config.yaml
model: "image classifier"
dataset: "rendered solids tumbling over patterned floors"
train_examples: 97500
image_size: 32
crop_scale_min: 1
horizontal_flip: false
cutout: 0.4
targets: ["largest object"]
num_classes: 24
arch: "wide_resnet"
norm: "batchnorm"
hidden_act: "gelu"
depths: [2, 4, 2]
kernel_size: 3
stem: "deep"
avg_pool_shortcut: false
widths: [128, 192, 288]
loss: "cross_entropy"
head_dropout: 0.1
init: "kaiming_normal"
residual_init: "zero_last"
optimizer: "muon"
muon_scale: "original"
learning_rate: 0.032
momentum: 0.95
nesterov: true
orthogonalizer: "polar_express"
adamw_lr_other_params: 0.0026
max_grad_norm: 0.5
ema_decay: 0.999
max_steps: 13600
batch_size: 256
epochs: 35.7
lr_schedule: "wsd"
decay_fraction: 0.2
final_lr_fraction: 0.01
warmup_steps: 680
weight_decay: 0.003
adamw_weight_decay_other_params: 0.01
Rows from block 3, named by matrix and row number. Rows with one number belong to one channel. Each number is 128 + 24 x the weight over its row's rms, rounded and kept within 0 to 255. All counts start at 0. Numbers have three digits each. After the name is the row's rms in percent of the matrix's.
# convs0: first 3x3 conv (model.blocks.3.convs.0.weight, 192x192x3x3), inputs 45-53, a 3x3 kernel for each
# convs1: second 3x3 conv (model.blocks.3.convs.1.weight, 192x192x3x3, transposed), outputs 45-53, a 3x3 kernel for each
convs0.130 102:125162125142093109133107102142153119132135129139133098105115088162108128186144178112131094097119124202087128129152118134099112099072093108123135116131096126126133121151123131129128127120173128154170115140151124134169131117079146136139103110102
convs0.131 101:098128142103144126103106152174140098113118141101095109136135115101080102126138132104177104110112164094106104121132127087134144144157149181129096211125141192106094122130091102121112139142131121126109115110137104121101126102108133107099102130091
convs0.132 100:128138112173159105144147127133161170153143113147143134138169139113139126131112152128104100127118159139089107135099132101120115133104095121130146117128111146112116112157151139136113134110129143177185093111063112102129104122165104111106115145159
convs0.133 097:146174220119110163133162170144137140119134193093138151129107100126104130157148158130140129088178109161174101130124123100110159107138148106110103129118148128100173123130112123110100115114121112117114092126133119124124089094046139131057116098098
convs0.134 099:131165124162146131153076131093106114126122102132079110112124129173167104122112099137146124175164098171126181115128110105136094120143106129132103111144131157114127112117124130120129120160138168139119152118106179192142112096133091131093090172157
convs0.135 100:129120104132111104133127095150121124131125124134133144117124131137154123138124105089103125125137101122118075073116138132119116146175148124157116118129058141133123129113126146115191161128103090111115083148092079067142105089121073083119118090168
convs0.136 100:125113069147122160131115116112131123139147111139126116123108113128146132140124109181133111124135112101165153157132167172121154144104110139124118110146114200099136121119148114123085102135150103139151091148126120099123179104125123148078102074137
convs0.137 101:117101110118086124137138159124165150122148120153085123146139140136137116148122121134126126130144137142130150088111110137155083090097110108137166105117075121135111107129122122172129107115141087139164111131115093130105153094157142112151142074151
convs0.138 099:134168138115164151135119115104149115147147116141124129127120104115101133131127162135098102125095087109111075160120091113141101171139136108114153130107113123146174133106131174098117111103103130128156112100139166094115117100063199117111157163122
convs0.139 099:132104128108147130132091112127117107104122103133130134122148127107152164119153129128120148124137151165158121163159119104092122122119076146140118123149119129118148150133119145143145128161102107122141138091125147119143085126139109130136104119128
convs0.140 095:168102148133138132160142138126141119137107145154140125177163121154112097127087145129114150121091147086131150142118159090158108115145103144144152142149155161157099122096141158153142119107101107107120069169140172118118114159190122152110118087082
convs0.141 100:112082112146138169114148168162132105177180110160147147133150183167112131095139108106145119151095112134078140150100083136099124156112095089131102137146145155165114139070104155119116126171128118135122153091148143114117100118110164143096107158100
convs0.142 099:117093110146135120155097126125129099115127124124142129146118128189108199151157154122122105136144111135137117115160137139127109164098113126143116112089168133118170132143108168124103126096107143117126132098112108100132182133120138129094099107083
convs0.143 099:134124099119164102146138111133131184135140159133099125117083141116108114112158137120110117116151135125138129139137111149114105131142150122151162141140150118119089130138132124166096138119122181126102140116146157142171091120104074107139104161130
convs0.144 101:102154172130113137122157191078169159109126147122132123124142127081135117131089181141123149161161121123083147115110123160088094120124111126079126136148125147109089121134101144130116119141142123135089114109139114098107077125103123118123109114137
convs0.145 100:122092108115119121102122125150126131155118150125136144112135128118126118118141179127087108109095129150106116132102126143152122111137159114148146155127124119135135110118132137112102151158173154130136110104133113097182137116105085071138121126106
convs0.146 098:161141165149112125135144108107103162121133133100085140101119089128140107154103111142100076126153084197142123179145122148127132122124096133101130155140089132134157139173169098116158183144159115124097125086127120124119151122092179129142148087134
convs0.147 102:132147117105151157130107120122118103155112095108132112107123132086147141093094164129135148153145089106068063113113115131093136091122135127169157090105178116107115134105129101105121094097137129151116128141163085136153145144114144181093149108141
convs0.148 100:164133139136160161154173149125141139143111147133135120137136156103134117147150139165122136116151124182138133171136118141134132133134186147112122116120085112138118132115136128135119175177141119134135154119098182154113137175109153089129124149130
convs0.149 099:133109100132137126107111119112109127097170155123096102094063097108106096157133119122130146125117085106118119103133185156153119175119102100113134070099157095096134159077124110113122106097129113135142145142165140169163087066097095154164141123143
convs0.150 099:120128108122122090138137118142119139133107110143144137120131182066118138146141123136131139142149188151113096169162123128135108113113159090159136106144127134173145124119122121093127124113103130157095099115083127124089104120159166119161148107116
convs0.151 098:134130096131126173154098113149149134119147133128136129170121133100116169140128216163095114138136137116135167112150172113108120118105118112107146142128123133149138116146094149132172088144145123137118093156115118115094092136146153089162130138168
convs0.152 100:104145159135137140156107146107130071139135118142159129151154107112124115140136160179140119168144106125142172147134121137110114125148106134107133111100159114130119132093110141143116122156133153136115127124133138147117122080107098104117125089081
convs0.153 099:112105117104133111154120076146148122142120152114146205136087109164137117157140138129128156103082155162143138156142164136148149120136114140134122151161155135153101144118058113104136162157092113126155131148125100143126092155131121089132116151118
convs0.154 100:167128117162149136133162136119121121101070114092110114124159147135122150132112113127139095116091106162145139140129119152172122094123119108131076118116119112100079101089093116156102124123139170138106111146137118144098085125116141113114085106098
convs0.155 100:118111092117147096127157142141116126115132130134119134132150101086078120079157153153106097114107110140175139134119140129162119134090130131109125128154101156112113110151142125138116139152154133119124113132154166095078102157157113056103125089117
convs0.156 101:132136139122129151095161126146126107144124117120108133089141134143121084108142079158121102132135116113130114165111121118134152136114144134168128149167126179119136116135155129110125122104148137110101129116145135140128149152170131140124163088116
convs0.157 101:146133117107128123126139113124128131084114127180148146153138123135097123114106110163140125122124123106093086092121130116085106141123124101122125096125109156159122132069124134122137102137126097115090141140110147157127074124083115126137116105224
convs0.158 097:136115144098112123121156148129093165141111160115115164143158126137121129125148146124088129110162141142132123123115185134162151107153096141110155139122091134119099129088115095090114124120110149126134120118142078109139122098080079095130107109120
convs0.159 097:115109116152125128118147114133113138130129121118129117144150140092138161113141134166143117120134102104114069149166137117136141125114110144120114116106148154135127104122136076140113106143132118139125123127158128119156151083131114112127130118125
convs0.160 098:164127104128120117121109114169119120167166138157137106119094100120126090107151097111138109151131092183125109113126113147101107154128118092115092151129115114105115149092158110155127128190144125112209121117180115118083146121122079135157165118140
convs0.161 099:123085129110114144181118121148159111120094119120100145126161147133119127160126055099153086134173178151133113107131147120112144110116107103132118106132119151142139106079076132151147107132175091118174114118091106102100154145133113147118115096133
convs0.162 100:133099128134142124132139148118107149143127117130136131120141120136140080109112133120095101100124080117090118124121142109102121137072194140128158145115127132117136122123117138097105111118123192159122072072143087100131180126084135100117124144099
convs0.163 104:136122118089092149158117141113119110128120094146114104126166157134107118114103176133132142159105102130128161139114144123112112128137156120121137129128095155162117103103134143115080141126103143135113128157107099080122084109143148111139173119081
convs0.164 098:147198088180187122127130140137103126198137132143157139115119129119106120156133189137087136101146157133097112128145124139111128121107141122138120165148088113108123138127095095106164120168105108116085145164144133126113113102113130164125144176107
convs0.165 101:122135091137147174115148144152104130161154155131120149102117107089136166106133116122123140115109106131119142178131124140129142147098153138091119131132124160160177159121147135138156094139101151116132134088080098100104115085110157128139078101117
convs1.130 107:105085098146130162113101143112101129133092126159119134137168081110129184146139124128134103144113092138133147118102125118151146123116153150167121149126118127123109148100130171113071098133126116148125130119092133105109139152093177195158131128134
convs1.131 085:149121093144124103145117115118146165128156152133120135124130094131155133101130118120132130113117129103095123152139115202089152117127083094105153073066090089094136160131097139155085127130128142168103154136130119096130114134126141180133143105140
convs1.132 089:120159157112117124108128140130118098118129139062124165172119101095086096101110122089115108124184137107094116133161134146128122149121124093121124129136154163129150143125161121133123135173167130149118119121110162130095137117137090178133132127177
convs1.133 092:102118117107120107140110126167124112102125095135123087155108112126132177116158145110099128119160138127119124112096127135097099132130120170148064125127098179119110122125122131123102132089106122119137137097120185112124187172112163132153150148137
convs1.134 107:116098088137148082119164086101171166084094128138117112095100142153104120139121122114111091134097122120200112134157095113147131134189111114111127150079108119127133150115163138105094125121105122120087142110122128123099156142138160121143117128166
convs1.135 095:106108169093079080125123134119124156200145166139153144129097112135135132144090130136112147166149156141095129062082138118079101106135112142105092160107156130116149068128158102106125084155119177108141146140099093153110113093125145150085140129115
convs1.136 102:089160153117154133137145164109107099130132113137142149138115125155101145131125138137131086103100128123112159126172130098170141127162113144170114163158117117169126149150133122157113114147119134128085108087101099148146123118141121127144146121114
convs1.137 096:079121158109081101125090098101105120118118119146115107162120117138141165106169157168137140076145107133106108129148137105142117085134092170133096157123111150120121092126120105109092157137124097093135168121149174118091074129126123156129059112081
convs1.138 095:088138093078135138079147144078112141094097159128135123102122169119135158116157171133098162098132164144143140130127109164111128141159178173148113165159105138139113105112097115118101124125102156106127155126143192114144130156117104202139117152116
convs1.139 087:207102155117114166171094133109087121110112132089102149131106122135108120156104143097110116113140124120134127071146113102136121132112144121113161143145163114119133176113153122102123162116123178132122131107166118082144198129138103122112134111160
convs1.140 116:130131120140112150111102087154113113146099094134077106123113145163125151129143126132157086142095155141102133130105142115142140142110126137113126156156159154124121103139111084122131088175149088104108114129118159131128117125182119141171142110159
convs1.141 102:139120136126186119110182079112101086119106138068087140124096088157117164124140124146105124141098094172175127116185144157133164130102174115193165141131107138109182110139095160107137129098153134119112108098078151103134118103139134134157168098120
convs1.142 108:107117149126112130129131152109149110115119119133129096099129163126077165117125184128107100104134088126117116155132137111113128137115115147156102093105085134177125117137109128115122127098106133113152125110091123144146096148124095167108115142144
convs1.143 087:118116124098093103115106143120092071146115116127108109137129129144113138106119147141136136099110072119132105110172145159160117112108085083116108122142110104144120113151131146152113118155112145124181091164109110136152132117111186107148110129124
convs1.144 092:113149133129124137088152131110141125140128117119136131155094130109156131140127121121106123161135125106097148145117150130121128141096122129112147122159174134084129114147149152109126123158103107141131153122128153127086125119138132117149145116134
convs1.145 099:148114148126100118093092145107163153116122140125103152130094135100098082104119127117111110140100143112101140131151131121137143110086128084103146121123108102161145135159156127153101118110118142138141140124087142111096122138108146169117095137107
convs1.146 092:102095097124141147108079108183104095115114093087095117105115119082143100120115130109160115134158128126141124151145132116108105132143141140153139099114127147113088149142106134105091074138096117110094116116127151122139111150148118175189164113140
convs1.147 108:154149102136179104151157161133123142092116107117143102117120146118122136140120103146116142140132137128131098108169115128086152098126141140158135143123130147190102148111126147105151143137139147171121087090135136127140131140108158087067106139137
convs1.148 100:165102107141084102111093133170123160126082122139115103146138151125056110114080121110158106169152129082118149116137110084150113086147152148156104192163132127157110170100104123143176103160108119087131107126139126133139135156141155089140140150108
convs1.149 095:163102123126123105117131119101128172102137124181147173159118148123088126125156116063081117130146122120105133121133095139125087139138102105121153102113152144110178169133114140103110121136106113117128083098120096130169139143185159152145127141110
convs1.150 097:167125143119100138118118153137158110109153117134119152098158087123114107138101140124134141120132121155141123103108119131100126159115101114144095109133097113080107099157097111126121139127109049068153090146156132140139152147125149125138127109146
convs1.151 105:106126128197196131122117148124109127090124110114117150124112113156117160121108180150170133111131142104099079139097117129128132156148122102121092122090121124117151116116112094168091089117094079097134117111149111125148122110160096122096177136137
convs1.152 109:115145147145118094140138088135101145104108120107113106094102150120125154116144147121182095090133174177137122113164151137103084141094123159111092138131105126158101130117103104103133172113111113163153094163156139142139151126105120170106135118109
convs1.153 109:067110098108134140118127121120130112097088132114127140120145102122120166134119165136117124144134126110125092137128151089138116133143157143100124138129090117118102130111119190108080105128118119087116120101138141171120134162135155130133143098134
convs1.154 091:118161159115148131136167168146113114111104097126116079133138070106100091121113080142089100124114124109145157184167168116133059111146155133158099178160125174168105100131118110102133158122125166155119146104127123094112118141116130130132096122107
convs1.155 103:099123125124099188100111099085096124157116139173106090134147132129101111142132111149164128153087105132174179091131133155168155147102143081117141118133170107137103135128157113114118067068110146163127124112122077124129098141139142120141075154164
convs1.156 093:123095130109125136114113088153150180111125193101140156171098143114099158130129142135154081102113135107131110130093120154164097122157177121149135127149103143120123139123139124154132100123120101088135122117124120140129074100139075177108132144108
convs1.157 097:136133141094102169093154173134108116137147164185135133160113123130130101117115134106103120119139113121123140120132137126100141144163165168140147127138130136115149123124120165122137136100133144095116132130085141094112092128121072122095113154125
convs1.158 108:102104127116110106148095152150155162088121158108113093141084143139105137103119138115100185108093128143111121115134101126116106162091094109114103098141132183090129150129093165095137176114109114143147094101156137115108155149141128095109160110172
convs1.159 107:187138148109093139136124144114105121095100107112080106100135135129108106108117142130135120122164155128126103120140100077119137096116083145151133140101128136111125088139172062135162070134128170150160138104127129145131151111142137101104118134166
convs1.160 107:121102112118111110133168116105132126082111144126092134148109088098108148099147182117137160097139153107128096130160140126134103095122124117120108121083109099103119125109124076126113076062106123127107123115102138162105072099137083136123137138096
convs1.161 101:122131155121115132156116098135160152123142151110116134168115099109117116114123136122146144109103122141105105171155100142164120105131139121137125118099123100071129162111107135093072125137098127081084122131128146150156119147120098121157105122111
convs1.162 107:148177100098146102135119151127129135150142118107141109110174134119162126124139134126109128107164142125149137141127142107145119111157127145114100162129146122140110105102093106079102179119124115119141188129165168143142137127115146145104100142115
convs1.163 103:121125126121148113134168150104123116077162126132162157151117176130168176165117122163142125135113126097144105095079146148131128162132131121132120087129114163139147169125089140124124145134128119136072086107116140104120131135118123125146139142141
convs1.164 102:148152168123164161133111105126090109116101136119141144137112173165110112129110099117128148176123078225167126078074160145139164161105124146157130137141147154134175111160139141132172104151193111085114116113116121103123133098110106148173127140143
convs1.165 105:112166149137167145110137136119131115123142126114139172130126119154128078101129141123122136115131109130199113152118119117127113131105087102118155113095142143124132132095138135127108142104143123121088128116103149126122129199147143201180168173130